A small image captioner, trained from scratch: encoder patch size [4, 4], batches of 64.
Rows from block 6 of the image encoder of a small image captioner, named by matrix and row number. Rows with one number belong to one neuron. Each number is 500 + 50 x the weight over its row's rms, rounded and kept within 0 to 999. All counts start at 0. Numbers have three digits each.
After each neuron's rows are labels from the 100 images, of 14976, where the neuron reaches its highest value: "peak on" is the class under the peak. Only what is clearly more common there than usual is listed. The data: rendered scenes of toy objects such as cars, trees, mugs and chairs. In brackets: how many of the 100, against the usual share in percent.
# fc1: MLP up (encoder.blocks.6.mlp.fc1.weight, 512x128), inputs 0-127
# fc2: MLP down (encoder.blocks.6.mlp.fc2.weight, 128x512, transposed), outputs 0-127

fc1.262:519478483509503574481544501510452428522522527512587573501531501451457419465577522525535550488502588488542496481567425484463432442408468418467497473439461464574488500511482595480486584442494483490499514476508532525461566458608465501531569362493613513521423510527526546477415541455475566395519540558462419419508543600481429542495560456528445447435555515489426514513636485488479475461498
fc2.262:545416510501512559478506477523496516524516580553418539523560453457497471559504403534449570527450605455616495460415458528526453486546503516541452499482539542477480477522469517494437526501453592565396433501448439555557475481426459499544621570424510532499475508453464524463456598450492454505464518536484517527523519504483502484505502610453399503500466478500417452425425570450611407607480
peak on: hammer (39 vs 0.1)

fc1.488:582422494515432476495445483494494577484461471486594511487585540489528474366408561461495481540492591630442542467573502485473576558457403468479466500581544472602478422585489531560461555520544534439490581518475416616542450489473484510504518441471501485568451488512505500413465410555491502468476497545409562498477511536461547451516481443489519453578488520424564518563499456545563513511468
fc2.488:497543516427520545434493533500548468510561612422427526444434482594444478529471541546488523414441567507514595433507479569523456435439532500544557481509568505550585540561542563556481602424489513514500422456553409445546524457487432559543474416458476583575458508528588534504514584473419470561471461559471537482465547504419479531487542535559478575514537526513441532401539544542469533536545
peak on: hammer (26 vs 0.1)

fc1.174:508513543483527449472443481589422542553391560503483517558474486544350564526545538555570479587475555480506501406554504511397548476578515471525477488554405393556528463426512549557495490462510484547435484541470453572540558611464584485478467571474442501506465488472568485476531476555454522554457527538411501502568508451453540494467469524537517580529482532457496600620536497428544508506468
fc2.174:555509493531551523526588535549528482517542469532471465559509503521541487510496493518471522461509534470510560485475528513478493495457467404454497503454535534466518561605517563477400484520517488544458433343555481624523486494474499511600519531436684393410555454539567466497484484511446464467403530463476436459403434419479509477516515477552448496519588507487587524557510461608426468517501
peak on: ice cream (29 vs 0.3)

fc1.321:491518521504559591477449493547514510427487555482540436584492517438538419452536522496486592416641520470557513493485487462507485512506489586489459578513496435522589506522615565466538432576416617463526588546489576561527533486633478463499536417386520498512437515536505494477388589482443520467503513451519499495536548511421523494502521446498520466494454469461615429492517539498513498477531
fc2.321:485439521510525428484417442566542553555520541463447489456542491597440483501528503514480563501425434466505507489474516535493381511521497439502493492409504477509522393526458399450517433459439448604489526491534484542442481518478408591499526536537558485428592563520529516528512543446416464378458504556494542519472528584452546476405511482535523504433471503494465647614466420520454462542491
peak on: car (27 vs 0.4)

fc1.337:541501523505544474413385619615573523508491582488431539493483492512459439523557470504421494509530588603501534517472531501417506449560461477563490507530545471548613517469471541600435489490494496484462453549436497605526529467487577500438523489472457445490499540564583494469461519519499476562480571558482497514493561492499519386497540556552510408469460584412481416466600489466550577491447
fc2.337:503481567415480491440539472502523477551531499436448434534577463498519436453526483556556492421429583452505531474433530559446570489322448529463502558467507514544433501568472532475508553523603503539423533460579537560487468525470480553559482501536585548562531545491534535512561503444586479534486545450533556556578537482459543661508487450517438490465495501557455560537554528525560597471446
peak on: hammer (25 vs 0.1)

fc1.75:504429555456534479512600503495479523603425464557556566502480567505460523605506472539515475558517483443510529512373501524448523490508522600551610557547513454453470499500495522411536440520520516465504545471491506450462584466542478371630525446431513531511419535530563461544547454556511488527385505583494502471526570497467483535574482450541496434467468422497534545565435588511473433431461
fc2.75:542611501496501529549554472492454509504565563491500422483504528481553433459519496537562456512441464487502489454473546477392521495462451344509404564455516458539506555450511389454505502617481555503479452511442544534444484477549509518529513500473517540525461517475522545463385451438486421476488394561408536585356576488456506528477523442376442516560519509575477504458501466501480557543528
peak on: bottle (25 vs 0.3)

fc1.292:479492554565472525504448547491496457443473542382581516459624437559486433514545525444536557560485451503407432520486516558522481466517508478521567520526472476519480498545512537413524484392498539516545473450531492420405439533509610471475537510417456508485493527473484459465549483602563510466635540534473555502574462382504485638444518452557454586476538513489464557505523554501495418455455
fc2.292:483567499434526536504519441540508457476459440605462468520443492506511538584534467486605459515492493527580537531442534449517497559523456544484442619491410546587507544509463567558395404527520504502518563579489443442443436476484519455514453493583480640511443515493530482591503401467495576533558431474461471631462499497542512416549449457524501443481435499499472466519506524450442512589546
peak on: boat (27 vs 0.2)

fc1.172:474556446457515569390479469491420491475363530505481473491563490433545482482525467400548491379493504553514445497463469513505450494490476530473498586513522439459568537432514451574586479559463507501477613533443519488500483501516518467523537446525514512458506489463467428397502570555507561525600492634440537492552435465434553475551479472535381472491593499397550455451483515502426518425530
fc2.172:524432512470546477418547552524480475502516490439498589452456539526438425597563504531430549461542423479518504450490613427538412540517485533531583470538489550506490529429502538492446387473497481558493523513488523499522516421484411423613581555476448560514505520414536451543511479421472490481458560508418405473529418565493524473427503540589573500464527426574422485494499483476539488619488
peak on: car (35 vs 0.4)

fc1.455:506515484418430507509551551478473487506608485462469477415493489476425561581514396429406528565571518522501543443469549436545522563481551422536526491491438503581536471535433539460382554475501464530492502523431465445562456462528468473563407400525542440496583528466543566522541450459444524483450556486530406472528483413457468425526503534464521583523408491541508510477499403481512430455399
fc2.455:519550516505495536484524564591466453506502504560531476648492607523558517515475502496526503514409457489473489455464466399477502444475582565505517483537543529486510499432584495446578480542420514594485532492521478542398554552427611463498568507556501557511508419631520475472455484486517485551463424492534555452522515487524478524393500534468472384499621472479484496539377507531437554517563
peak on: ice cream (33 vs 0.3)

fc1.62:437564476541516533465491558540423487451499554510499483550464513486484438481485458480550523479488456575529461565519537552556441409474521506543436468596418492429604507526502465488484413537556548471571638525548535454476488539404544524497581442484450503512430497569484413484490513490447617520448520467463512471545470530553542530499518474511508468383602462495534494438534539445484313450485
fc2.62:464468455550480504541586522487455462474491559513562582460529500526399563461536459537537518457549510503463531499419489424463458448445467444555474498496646518482433433407557460530573524478435509573509467444526494500474460468470382587646507507498576516568459508459414588510561490524545470477533505565502457499494485507441412453500491486564440585558462562454432429557531516467548516488593
peak on: car (35 vs 0.4)